{
  "dataset": "flat shapes of many kinds, plain or patterned, on busy backdrops",
  "crop_scale_min": 1,
  "num_classes": 12,
  "activation": "relu",
  "channel_attention": "se",
  "init": "kaiming_normal",
  "muon_scale": "match_rms_adamw",
  "momentum": 0.85,
  "nesterov": false,
  "orthogonalizer": "polar_express",
  "adamw_lr_other_params": 0.0015,
  "epochs": 105.0,
  "final_lr_fraction": 0,
  "warmup_steps": 800
}
Rows from block 3 of a small image classifier, named by matrix and row number. Rows with one number belong to one channel. Each number is 128 + 24 x the weight over its row's rms, rounded and kept within 0 to 255. All counts start at 0. After the name is the row's rms in percent of the matrix's.
After each channel's rows are labels from the 100 images, of 14976, where the channel reaches its highest value: "strongest on" is what is common among them. Only what is clearly more common there than usual is listed. The data: flat shapes of many kinds, plain or patterned, on busy backdrops. In brackets: how many of the 100, against the usual share in percent.
# convs0: first 3x3 conv (model.blocks.3.convs.0.weight, 96x96x3x3, each kernel summed), inputs 0-95
# convs1: second 3x3 conv (model.blocks.3.convs.1.weight, 96x96x3x3, transposed, each kernel summed), outputs 0-95

convs0.74 085 [127 104 112 102  93 138 137 109  77  80 120 146 103 116  99 131 120 138  64 104 126 151 138  92 132  73 101 132  81 139 121  89  80 183  97 150 148 124 113 134 158 137 137 130 135 123 136 139 110 102 171 120 150 161 106 124 121 104 126 138 118  95 129 119 162 134 109 100  81 128 149 126  95 110 147 144  92 139  97 121 129 130 124  79 105  99 133 108 130 111 142 125 139 106 130 111]
convs1.74 103 [108  87 141  99 128 156 110 170  91 106 136 135  95 139 164 143 153 133 152 126 115 110 123 155 112  87 111 131 156 125 125 118 121 144  83 153 130 102 114 122 123 127 130 128 110 128 171 177 149 122 139 134 149  97 159 134 112 113 109 103 129 118 141 126 155 107 138 173 187 130 111 132 115 143 142 124  60  70 177 119 188 111 129 147 136 130 107 110 157 130 122 105 139 141 100 137]
strongest on: red shape (100 vs 21.7); its colour: red (39 vs 8.2)

convs0.61 095 [108 136 131 142 169 148 111 122 146 140 122 128  70 158 149 152 112 100 119 103 103 134 121 148 134 123 156 118 137 117 130 115  84 112  95 144 114 109 148 134 161 119 117 113 138 121 143 125 145 187  97 117 132 131  97 169 113  60 111 164 135 127 160 106 133 139 136 131 120 159 164  77 153  74 144 152 126 128  83 119 130 128 146 124 144  83 130 145  83 128 104 135  80 125 103 112]
convs1.61 078 [181  98 140 117  79 145 152 128 167 144 133 173 122 150 130 109 145 151 146 119 146 129 107 118 129 132 126 115 127 106 143 134 133 140 120 126 169 129 118 166 118 181 117 137  93  95 171 112  82 110 144 116  90 115 137 135 149 126 136 155 190 125 124 128  75 132  94 152 123 124 141 138 150 132 120 187 125 153 100  97  95 159 134 100 146 120 164 127 102 113 137 101  95 133 130 159]
strongest on: red shape (97 vs 21.7); its colour: red (35 vs 8.2)

convs0.48 110 [111 127 127 126  94 114 111 134 150 134 117 147  95 103 122 115 109 115 120 100 151 160 142 106 153  98 131 127  41 140 118 122 107 146 118 159 138 139 124 157 147 114 106 121 129 159 105 138 138 121 148 104 160 157  37 107 119 116 101 114 125 141  81  94 159 113 104 105 104 137 146 120 147 102 135 161 153 137 151 113 138 118 122 145 144 115 103 112  72  90 137 124 150 122 151  97]
convs1.48 089 [122 139 116 131 125 131 135 147 143  94  96 155  65  82 150 135 113 121 132  96 104  83 153 103 158 103 151 121 113 161  97  84 119 126 141 166  70 128 123 130 128 159 132 130 116 140 170 150 109 136 128 123 144 124 117 143 145 141 170 138 111 108 151  83 144 133 164 176 144 116  85  69  97 141 135 154 118 127 158 119 124 154 110 154 115 147 109 127 111 161 130 124 160 110 139 139]
strongest on: red shape (52 vs 21.7)

convs0.12 106 [ 89 116 139 101 146 117 122 124 112  96 138 155 139  90  90  55 101 122  97 144  93 159 140 151 109 122  73 109 133 134 132 131 111 130 116 149 126  92 143 139 150 132  98 147 122 110 141 122  86 107 104 112 115 180 139 112  99  76 146 127 125 130 105 125 169 122 123 106 110 137 138 160 166 144 118 123 134 117 160 121 140 134 125 169 125 105 128 137 122 126 128  45 107 106 122 110]
convs1.12 099 [155 113 108 121 125  71  94 143 146 149 111  92 105  88 122 140 125 169 139 112 136 121 112  88 115 153 151 141 165 129 145 103 105 150 143 159 138 135 116 154 108 148 127 125 137 186 133  77 182 130 149 156 136 143 103 148 140 119 101 170 145 159 121 114 144 175 135  92  97 160 115 130 159 127 128 155 117 173 138 123 131 137 137 124 112 137 155 150 100  91 130 169 138 133 156 150]
strongest on: purple shape (60 vs 22.1); blue shape (55 vs 22.4)

convs0.29 084 [ 76 125  85 103 133 129 124 168  82 122 129 138 129 163 142 114 142 186 125  95 114 136  98 108 132 138 123 129 146 128 105 113 114  89 116 128 147 100 115 107 136 118 128 104 172 124  88 108 132 164 105  92 124 113 156 116 138 130 150 108 145  91 171 126 156 137  89 159 154 160  74  83 111 101 147  95 122 121 153 126 141 114 129 125 104 127 126 121 107 149  92 169 108 146 133 162]
convs1.29 088 [135 126  82  81 124 133 131 143 135 108 139  99  99 185 121 127 135 158 118  82  94 173 137 121 104 128 128 154 166  99 141 102 178 136 109 136 138 123 142 163 132 143 119 128 151 114 128  93 161 125 147 127 137 118 137 106 134 125  86 103 157 123 115 142 162 113 139 110 124  90 139 138 129 113  88 144 116 174 124 129 134 116 159 165 180 132 144 163 137 128 168 169 136 147 132  73]
strongest on: blue shape (52 vs 22.4)

convs0.31 096 [112  90 112 107 132  98 131 114 144 108 111 124 136 130 159 158 150 102  86 150 130  95 102 102 115 134 134 105 133 104 147 117 123 137  96 118 125 147 112 122 173 109 101 124 126 148 106 118 118  86 108 140 146 154  88 116 108  83  75 157 144 112  99 128 171 112 134  94 156  95  78 113 115 170  90 129 118 145 110 142 133 110 145  69 130 124 138  87 154 132 122 167 101  98 108 119]
convs1.31 105 [108 106 138 103  96 130 137 104 138 106 169 173  59 159 147 103 146 116 151 111 108 108 149 131 153 120 133 124  99 133 128 177 145 123 118 126  92 164 139 110  76 117 118 146 126 122  81 118 116 131 168 127 127 143 140  94 119 124 134  72 134 139 132 149  88 100 118 101 168 157 127 101 128 124 119 134 122 124 154 146 140 113 165 166 128 109 108 144 156 151 117 116 170 111 120  77]
strongest on: yellow shape (85 vs 22.4); its colour: yellow (46 vs 8.7)

convs0.51 077 [178 112 136 124 131 115 174 115 161 127 128 136 172 124 113 169 161  85 186 143 145 126 123 128 155  98 205 127 105 111 141 153 105 112 122 133 148 167 113 158 112  86 160 125 126 103 127 142 129 128 143 149 140  93 112 112 122 145 139 119 150 120 116 104 126 132 122 133 168 124 155 128  88 136 133 120 162 169 133 148 101 144 135 133  72 117 109 127 183 113 128 159 130 112 136 145]
convs1.51 092 [128 136 130 130 153 142 158 108 122 101 154 134 117 141 135 106 135 122 112 146 110 122 111 124 107 136 160 125 143 104  94 161 135 168 145 131  93 131 121 165 141 128 116 142  87 116 107 138 159 115 135 102 121 140 111 128 172  94  93 135 178 134  76 148 112 188 100 164 144 136 126 134 172 123 128 154 182 113 149  98  92 129 114 116 157 119 150 125 160  83 172 173 118 103 111 152]
strongest on: yellow shape (58 vs 22.4); its colour: yellow (25 vs 8.7)

convs0.2 105 [138 113 120 147 115 139 148 107 125 111  55 127 115 134 161 114 108 163 110 101 130 150 142  72 116 145 160  97 113 130 141 111 101 155  93  91 165 184 160  85 143 116 107 128 185 144 138 147 132 132 112 179 144 124 124 150 112 139 123 146 150 121 120  91 152 147  99 132 161 108  96 127 172 126 123 127 118 153 114 131 137 138 149 121 114 123 123 157 107 143  77 143 111 133 163 141]
convs1.2 115 [118 130 137 123 136 129 111 146 154 126 144 125 122 102 138 150 147 127 149 124 136 104 118 117 162 139 129 149  99  90  92 147 115 176 117 109 100 131 145 124  80  92 119 133 103  74 153 121 143 149 152  93 125 133  91 123 138 156 134 133 130 109 136 128 128 135 118 120 101 139 135 153 246 165 103 146 115 146 188 138 100 145 112 141 105 106 147 155  94 143 125 133 129 140 122 111]
strongest on: blue shape (86 vs 22.4); its colour: blue (29 vs 8.6)

convs0.54 083 [126 117 137 128 149 137 175  84  86 155 158 111 127 149 106 134 161 132 109 110 145 112 137 112 117  89 149 177 124 115 109 150 104 144 140  79 102 139 149 146 146 126 110 124 115 159  87 118 148 100 128 182 150  83 117 118 115 161 174 124 153 136 152 147 124 116  87 132 149 108 126 184 174 165 130 145 109  77 108 146 108 121 124 135 114 128  99 127 131  99 164 125 124 130 120 129]
convs1.54 079 [ 79 122 124 126  97 123  97 128 154 151 117 124 145 105 130 131 111 151 118 158 159 120 120 126  99 144 149 118  94 121 142 150 119 133 117  88 140 186 159 136 119 142 140 143 165 110 145 153 154 120 123 138 179 158  83  90 154  95 117 157 114 123 108 152 173  98 152 134 154 134 142 135 142  86 105 143 144  89 129 142 166 105 119  76 123 103 154 129 134 114 141 100  76  92 109 126]
strongest on: yellow shape (58 vs 22.4); blue shape (50 vs 22.4); ring (34 vs 14.1)

convs0.33 086 [ 97 148 125 154 140  87 151 145 143 164 137 115 118 159 106 191 135  75 104 112 153 162 119 179 126  98  99 103 156 155 146 147 107 104 124 112  83  78 152 146 107 131 138 147 168 127 112 144  91 122 133 108 147 152 110 127 126 121 147 161 143 117 112 134 138 144 155 150 154 121 114 110  65 159 144 133 139 123 134 142 138 126 129 160 151 152 116 159 144 110 137 149 125 173 137 105]
convs1.33 084 [114 122 133 119 122 158 110 117 104 117 115 143 103 155 131 112 130 109 159 102 116  90 131 131 150  98 151 119 107  82 104  98 138 174 123 145 136 130 132 139 154  90 122 162 127 115  84 111 143  95 106 108 140 144 120 121 158 164 135 104 158 136 150 106 109 183 121 138 153 133 171  87 122  63 108 146 184  87 135 138  99 115 123 112 118 143 139 164 134 111 105 174 142 160 136 114]
strongest on: yellow shape (89 vs 22.4); its colour: yellow (53 vs 8.7)

convs0.14 082 [150 120 133 144 165 152 117 125 134 137 114 108 131 162 105 138 110  84  86  93  97 136 112 158 136 126 135 114  88 132 112 182 105 140 117 171 149 131 122 115 105 129 156 109 122 129 146 111 139 101 105  80 130 121 115 170 107 111 141 133 153 119 104 113 100 108 144 128 111 127 137  93 173 101 126 135 143 126  67 122 105 122 124 140 120 138 112 139 155 114  83  34 118 128 109 116]
convs1.14 071 [146 118 146 132 138 169 122 138 103  93 129 164 110 112 148  94 131 148 142 136 123 158 114 109  99  96 130 141 127 156  94 120 127 158 147 141 142 171 110 130 157 204 104 144  64 134 139 142  97 122 103 150 142 127 101 148 133 108 114 158 145 136 115  85 175 120  90 144 153 146 118 145 167 125 128 173 134 124 121 123 126 156 135 149 150 137 181 141 160 165 148 151 109 101 128 131]
strongest on: red shape (57 vs 21.7)

convs0.60 087 [ 83 100 137 110 133 133 158  95  98 125 168 133  72 106 148 139 104 114 138  89 111 153 142 100 149  90 163 130 167 124 156 109  97 138 152 102 150 144 113 144 177 126 105 107 153 118 100  92 124  95 125  85 120 123  99 136 127 160  97 108 158 117  89 168 133 112 116 152 146 137 135 131 126 154 164 135 125 138  68 127 103 115 109 113 128  82 132 119 153 122 133  91 120 124 128 142]
convs1.60 085 [127  84 113 145 111  80  93 148 116 119 107 135 153 109  94  99 144 114 127 130 146 112 106 150  93 135 155  76 143 114 124 156 122  93 149 126 109 130  83 130  79 190 128 167 161 130 133 104 123 132 118 131 140 161 135  82 168 130 131 108 143  87 113 160 165 159 133 116 127 137 117 165 150 119 141 144 129 160 119 119 154 126 121 112 126 134 163  95 154 108 157 156 117 155 166 133]
strongest on: blue shape (82 vs 22.4); its colour: blue (32 vs 8.6)

convs0.58 102 [113 139  99 153 110 122 157 103 100 129 135 118 123  87 116  99 141  50  79 110 119 101 114 136 106  70 156 105 127  86 154 119 112 107 165 120 123  98 153 108 107 121 144 117 132 174 118 124 152 132 130 124 102 140 130 152 126 125  89 143 126 135 115 107 134 140 187 144 144 129 140 136  77 125 127 129 108 128 123 130 133 101 131 126 127 109 128 157 139 102 114  66  82 138 137 174]
convs1.58 098 [133 140 104 108 149 113  75 140 153 152 129 160 130 120  92 146 138 136 118 117 163 136 115 119 114 182 164 160  92 103 107 134 116 146 150 140 134 160 157 125  95 116 123 150 131 108 130  63 134 101 153 136  97  84  89 148 148 134 107 130 163 133 131 164 165 101 135 154 128 145 122 110 144  99 105 123 112  90 171 157 156 143 164 155  97 138 153 133 126  98 127 136 160 163 144 122]
strongest on: blue shape (55 vs 22.4)

convs0.17 133 [129 121 146 122 123 146  72 133 163 111 131 127 147 165 128 137 100 131 100 138 163 106 152 148 139 122 139 162  81 130 139  94  95 100 107 153 101 121 129 144 142 145 121 156 148 126 144 122 127 191 137 133 125 177  84 137 136 119  97  91 130 105  27 146 132 127 125 124  81 128 123 160 131 131 118 117 146 133 159 127 131 125 120 130 163 164 105 123 135 157 111 133  98 127 122 106]
convs1.17 102 [116 123 127 138 102 151 161 142 123  64 128 137 122 146 127 126 106 118 124  90 107 144 134 131 180  95 140 136  99 106 131 111 144 129  90 146 110 126 107 121 118 108 153  99 124 123 151 119 121 102 111 136 114 142 145 159 152 113 182 146 134 133 200  83 155 149 142 142 177 110 109 108 127 137 150  99 144 109  94 122 164 133 139 174 100 120 120 166 120 144 169 116 143 116 136  70]
strongest on: yellow shape (98 vs 22.4); its colour: yellow (55 vs 8.7)

convs0.37 089 [147 151 131 102 153 130  86 151 123 141 172 118 133 106 174 168 116  93 136 109  83 133 102 152 120 146 228 140 100 118 167  79  87 129 108 110 134 150 140 157 160 125 102 152 114 116 135 102 160 124 139 119 131 126 108 147 135 127 107 112 127 120  97 127 145 110 104 125 170 162 127 144 146 110 106 120 144 129 106 135 142 138 116 141 106 100 149 129 143 181 125 113 116 106 118 123]
convs1.37 075 [121 143 126  86 116 142 176 116  96 109 133 177  79 123  98  92 112 112 162 123 175 113 144  89 144 142 141 120 126 130 123 142 131 117 125 152  97 120 112 111 147 137  83 122 112 115 124 144 115  95 126 103 124 144 104 129 148 129 164 106 131 156 150 113  69 143 160 148 152 168 147 176 174 130 142 128 109 112 107 150 111 119  79 138 118 108  93 147 136 150 134  93 107 100 103 157]
strongest on: red shape (56 vs 21.7); yellow shape (46 vs 22.4)

convs0.27 096 [139 130 112 110 184 117 151 136 104 135 117 102 122 171 111  81 139 114  97 104 174 150 164 131 127 120 130 128 157 120 136 107 106 118 119 174 102 106 128 100 127 170 119 123 120 138 127 120 135 100 115 179 117 182  88 132  93 120 114 137 132 117 138 120 137 160 115 122 172 152 119 183 133 116 129 134 137 141 101 113  89 126 114 131 144  88  91 129 147 149  95  55 110 119 124 125]
convs1.27 081 [ 94 158 122 141 117 129 121 172 147 135 130 124  87 143 114 107 110 149 134 155 128  97  79 107 113 140 139 179 118 126 112 144 113 147  79  92  97 151 140 135  91 134  95 117 138 139 119 140 158 129 109 120 153 136 138 147  99 147  99 140 163 134 138  77 169  89 121  84 103 120 138  98 139 129 123 157 139 127 107 136 125 147 122 111  82 104 159 155 100 142 122 172 146  71 164 135]
strongest on: yellow shape (75 vs 22.4); its colour: yellow (44 vs 8.7)

convs0.15 093 [167 112 126 105 134 177 131 144 133 142 151 107 107 142 122 106 106  98 117 171 118 123  80 124 117 116 119  95 105 125 108  59  87 174  95 132 120 141 141 134 161 114 122 135 105 127 114 120  88  94 140 125 143  73 136  95 109 131 102 173  91 129 154 169 112 161 105 118 127 140 132 104  88 111 120 136 148 119 109 117 155 136 134 138 148 122 123 131 103 127 135  66 128 102 154 101]
convs1.15 085 [143 127 129  97 108 128 139 121 124 121 133 121 107 158 146  85 117  61 149 120 143 144 136 123 128 130 128 130  79 139 117 137 145 122 105 164 114 147 120 136  94  71 110  88  90 112 155 142 134 100 109 112 116 143 146 105 106 111 154 138 112 145 161 113 143 154 126 127 177 120 137 175  82 137 151 137 121  82 141 142 178  99 127 125 116 142  87 136  73 113 106 151 120 135  75 135]
strongest on: red shape (84 vs 21.7); its colour: red (40 vs 8.2); frame (32 vs 13.8)

convs0.1 114 [134 151 125 144 167 116 119 133 151 163 130 126 162 167 135 172 129 126 127 158 139 129 135 152 142 114 204 128 171 122 158 139 133  99 166 156 168 146 135 133 123 115 138 116 140 106 143 139 128 130 152 113 140 139 156 161 157 159 131 105 125 145 162 145  93 163 160 150 155 145 148 169 126 154 148 117 162 121 158 113 166 127 125 129 112 123 117 144 214 109 131 108 155 130 132 147]
convs1.1 119 [108 124 101 139 121 136 155 148 137 157  95 126  94 139 134  83 125 153 116 141 102 108 138 100 117 105 202 112  98 121 123 134  88 137 141 141 129 150 109 143 137 156 123 143 150 145 124 119 136  84  95 127 135 147  97 162 172  68 115 119 154 107 145  94 113 150 108 128 152 166 127 110 135  80  91 164 140 145 120 102 114 103 117 118 109 141 151 132 171 105 139 159 127  74 124 132]
strongest on: blue shape (61 vs 22.4)

convs0.9 103 [101  83 144 102  77 122 130 137 142 103  97 112 112 130 140  93  44 120 106 114 115 136 101  73 129 144  86 149 118 136 102  73  93 126  97 140 122 151 106 122 145 112 101 116 174 157 103 135 111  89 161 112 129 140 105 150 141 125 116 135 133 128  93 132 163 109  80 140 129 116 140 125  88 111 121 145 129 132 145 135 106 140 150 136 123  89 126 102 123 121 131 156 130 132 108  96]
convs1.9 090 [130  93 116 110 124 165 140 105 152  73 126 137  74 138 178 111 102 123 171 129 149 145 126 135 158 118 111  96 131 129  86 111 135 124  95 182 100 134  80 107 110 149 121 132 104 118 144 147 104 139 128 133 133 138 103 133 164 125 161  92 127 140 147 101 149 175 141 160 159 121 118 139 105 163 160 140 142 139 168 121 152 122 114 174 131 154 105 163 123 122 129  99 118 124  93 153]
strongest on: red shape (84 vs 21.7); its colour: red (42 vs 8.2)

convs0.43 085 [107 124 121 103 117 106 109  96  94 128 136 124 182 125  96 141 108 143 120 104 113 134 110  74 106 132 177 133  95 121 152 101  93 168 148 127 101 131 120 122 117 101 138 127 117 171  97 123 147 131 121 106 122  91 132 117 121 139 109 104 128 147 126 160  75  89 156 142 102 119  78 131 124 110 161 174  78 131 141 138 144 150 117 150 111 112 132 111 117 125 146 195 150 121 105 149]
convs1.43 115 [129 145 123 127 129 126 120 114  65 119 122 141 126 120 146 139 163 135 162 114 144 120 135 174 115 146 123 111 113 113 132 176  76 118 113 136 127 118 116 119  74 169  98 127 149  93 157 153 103 121 107 152 145 129 134  85 131 159 147 160  96  89 130 125 111 132 150 128 107 141 153 122 181 179 118 128 153  63 144 122 135 146 133 137 119 155 185 108 109 159 137 130 150 130  98 134]
strongest on: blue shape (81 vs 22.4); its colour: blue (36 vs 8.6)

convs0.45 095 [122 162 117 165 187 125 114 156 129 136 131 147 179 151 163 154 146 104 108 147 132 132 141  99 140  64 145 152 142 130 147 154 132 137 140 159 149 146 161 145 138 116 150 111 134 164 123 112 114 134 145 107 124 159 125 203 140 133  99 115 144 156 172 116 152 147 128 128 152 146 138 127 161 122 170 118 147 137 176 123 194 139 143 136 109 118 126 139 130 141 125 131 159 102 128 157]
convs1.45 102 [128 114 123 111 106 125  93 148 137 145  91  75  81 120 108 116 146 150 160 122 116 136 107 127 105 104 147  78 129 103 130 112  85 156 136 130 134 130  99 179 127 136 125 173 141 151 106 127 149 129 112 146 180 133 125 157 131  89 116 131 122 145 159  91 148 105 121 161 110 117 153 141 120 132  78 147 110 118 152 161 123 120 128 179 113 118 130 162 122  94 115 135 157  84 176 145]
strongest on: blue shape (90 vs 22.4); its colour: blue (37 vs 8.6)

convs0.93 081 [ 85 150 139 101 124 137 142 115 106 180 121 104  92 108 152  85 161 103 125 113  88 136 114 137 129  74  91 107 149 128 151 107 148 153 151 135 167 140 156 152  67 114 128 105 146 169 137 122 119 119 123  94 126 135 121 138 115  72 106 166 104 121 119 127 114 180 164 126 123 141 109 100 155 113 142 136 146 148 116 125 124 111 155 110 116 130 112 136 115  99  84 135  91 161 121 111]
convs1.93 100 [126 126 103 128 158 124 118 145 117  98  75  67 118 116 116 158  88 116 186 133 105 148 133  97 169  67  98 120 134 110 128 145 140  87 124 123 153 141 130 127 156 124 125 161 109 109 112 119 125 116 145 126 141 131 106 147 135 139 143 117 144 139 111 156 174 136  68 119 119 104 162 124 164 114 100 131 113 132 144 129 151 113 120 168 154 150 154 117 112  90  87 109  84 121 102 134]
strongest on: blue shape (48 vs 22.4); its colour: blue (25 vs 8.6)

convs0.8 085 [141 132 156 114 123 128 119 121 105 156 169 169 147 106 192 116 112 143 142 147 136 137 131 120 135 164  53 136  91 134 130 133 117 109 121 108 119 117 138 123  99 141 136 127 162 167 158 140 116 145 127 106 105 182 137 103 156 105 138 121 173  92 147 113  90 132 113 129 166 134 112 175 181 113 125 152 167 145 129 158 127 126 153 131 102 142 163 118  73 128 135 120 122 141 133 130]
convs1.8 082 [163 121 118  89 159 188 111 125 136 150 101 132 142 117 133 139 125 181 120 120 163 138  92 106 128 125 110  83  96 136 122 132  80 118  72 141  92 131 181 118 159 114 127 155 125  86 124 137 129 140  94 128 121 143  87 166 124 121 156 146 132 111 141 111  97 124 155 142  99 136 142  97 128 155 102  93  97 119 152 128 123 102 152 116 153 156 110 153 131 166 111 143 128 113 111 165]
strongest on: yellow shape (55 vs 22.4); its colour: yellow (32 vs 8.7)

convs0.88 097 [150 123 146 132 100 151 147  77 146 123 130 136 165 143 133 149 111 129 129  92 151 146 145  89 155 124 207 110 156 140 149  85 109 122 131 123 141 138 116 136 138  66 123 120 158 112 118 121 101 115 109 112 105 112 118  87 144 186 133 141 152 124 134  99 102  84 139 106 107  78 163 107 132 148  85 143 141 122 114 115 148 129  99 143 158 105 146 113 125 118 120 135  95 107 155 106]
convs1.88 126 [118 121  94 104 158  96 122  96 111 134  84 118 112 142 114 125 120 125 148  88 118 137 113 114 111 123 139 158 149 122 122 144 115 120 165 107 117 108  85 104 108 161 113 140 131 103 105 109 132 151 122 150 117 105 135 105 111  76 152 176 169 152 110 131 101 155 105 159  90 107 155 149 201 161 108 136 136  99 153  92 114  94 143 149  97  99 159 108 103 126 152 147 131 136  96 116]
strongest on: blue shape (50 vs 22.4)

convs0.26 077 [ 80 152 133 116 160 121 151 136  64 117 123  99 150 160 148  98 143 126 169 143 116 100 170 137 127 116 127 125 103 133 114 178 134 126 127 110 149 155 101 118 161 114 151 106 131 123  91 122 153 118 105 130 160  98 130  67 115 141 100 121 115 118 110 146 126 156 162 134 145 177 123 123 153 170 140 130 103 148 165 164 120 147 145 111 125 153 165 131  72 119 122 114 167 130 132 124]
convs1.26 090 [152  96 154  87 112 108 111  92 106 122 112  97 112 173 132 144 125 140 125 139 109 148 142  74 123 107 108 125 103 151 127 141 181 146 113 140 120 139 128 141 173  94 140 166 178 116 122 104 164 122 169 153 122 103 113 106 117 132 102  79 130  80 101 158 174 127 108 102 127  88 139 107 135 120  97 152 120 108 106 168 122 119 132 142 176 135 135 120 115 110 128 121 116 130  93 138]
strongest on: blue shape (97 vs 22.4); its colour: blue (32 vs 8.6)

convs0.3 102 [116  82 116 107 114 103 122 118 138 121  85  96 134 138  97 117 113 151 127 136 132 152 129 121 162 121  72 155  76 143 119  89  80 134  90 106 118 146 135 136 144 131 117 114 103 130  92 159 130 185 156 119 134 111 114 152 114 133 126  87 121 121 178 125 106 173  91 110 189 106  96  97 113 100 131 138 155 150 147 130 123 115 126 114 119 134  97 143  95 139  92 137 105 105 130 130]
convs1.3 074 [167 155 165 126 114 130 138 127 128 104 151  94 160 146 134 166 130 132 126 146 147 115 117 129 144 110  99 150 131 156 145 129 148 117  79 132 120 141 127 104 116  95 136 107  80 121 157 134 199 119 145  73 124 150 148 123 130  98 118 177  75 124 172 129 111 117 132 121 164  82 128 118 111 135 150 125 156  99 149 159 146 166 157 152 137 141 116  92 144 153 150 134 112  90 133 121]
strongest on: red shape (45 vs 21.7)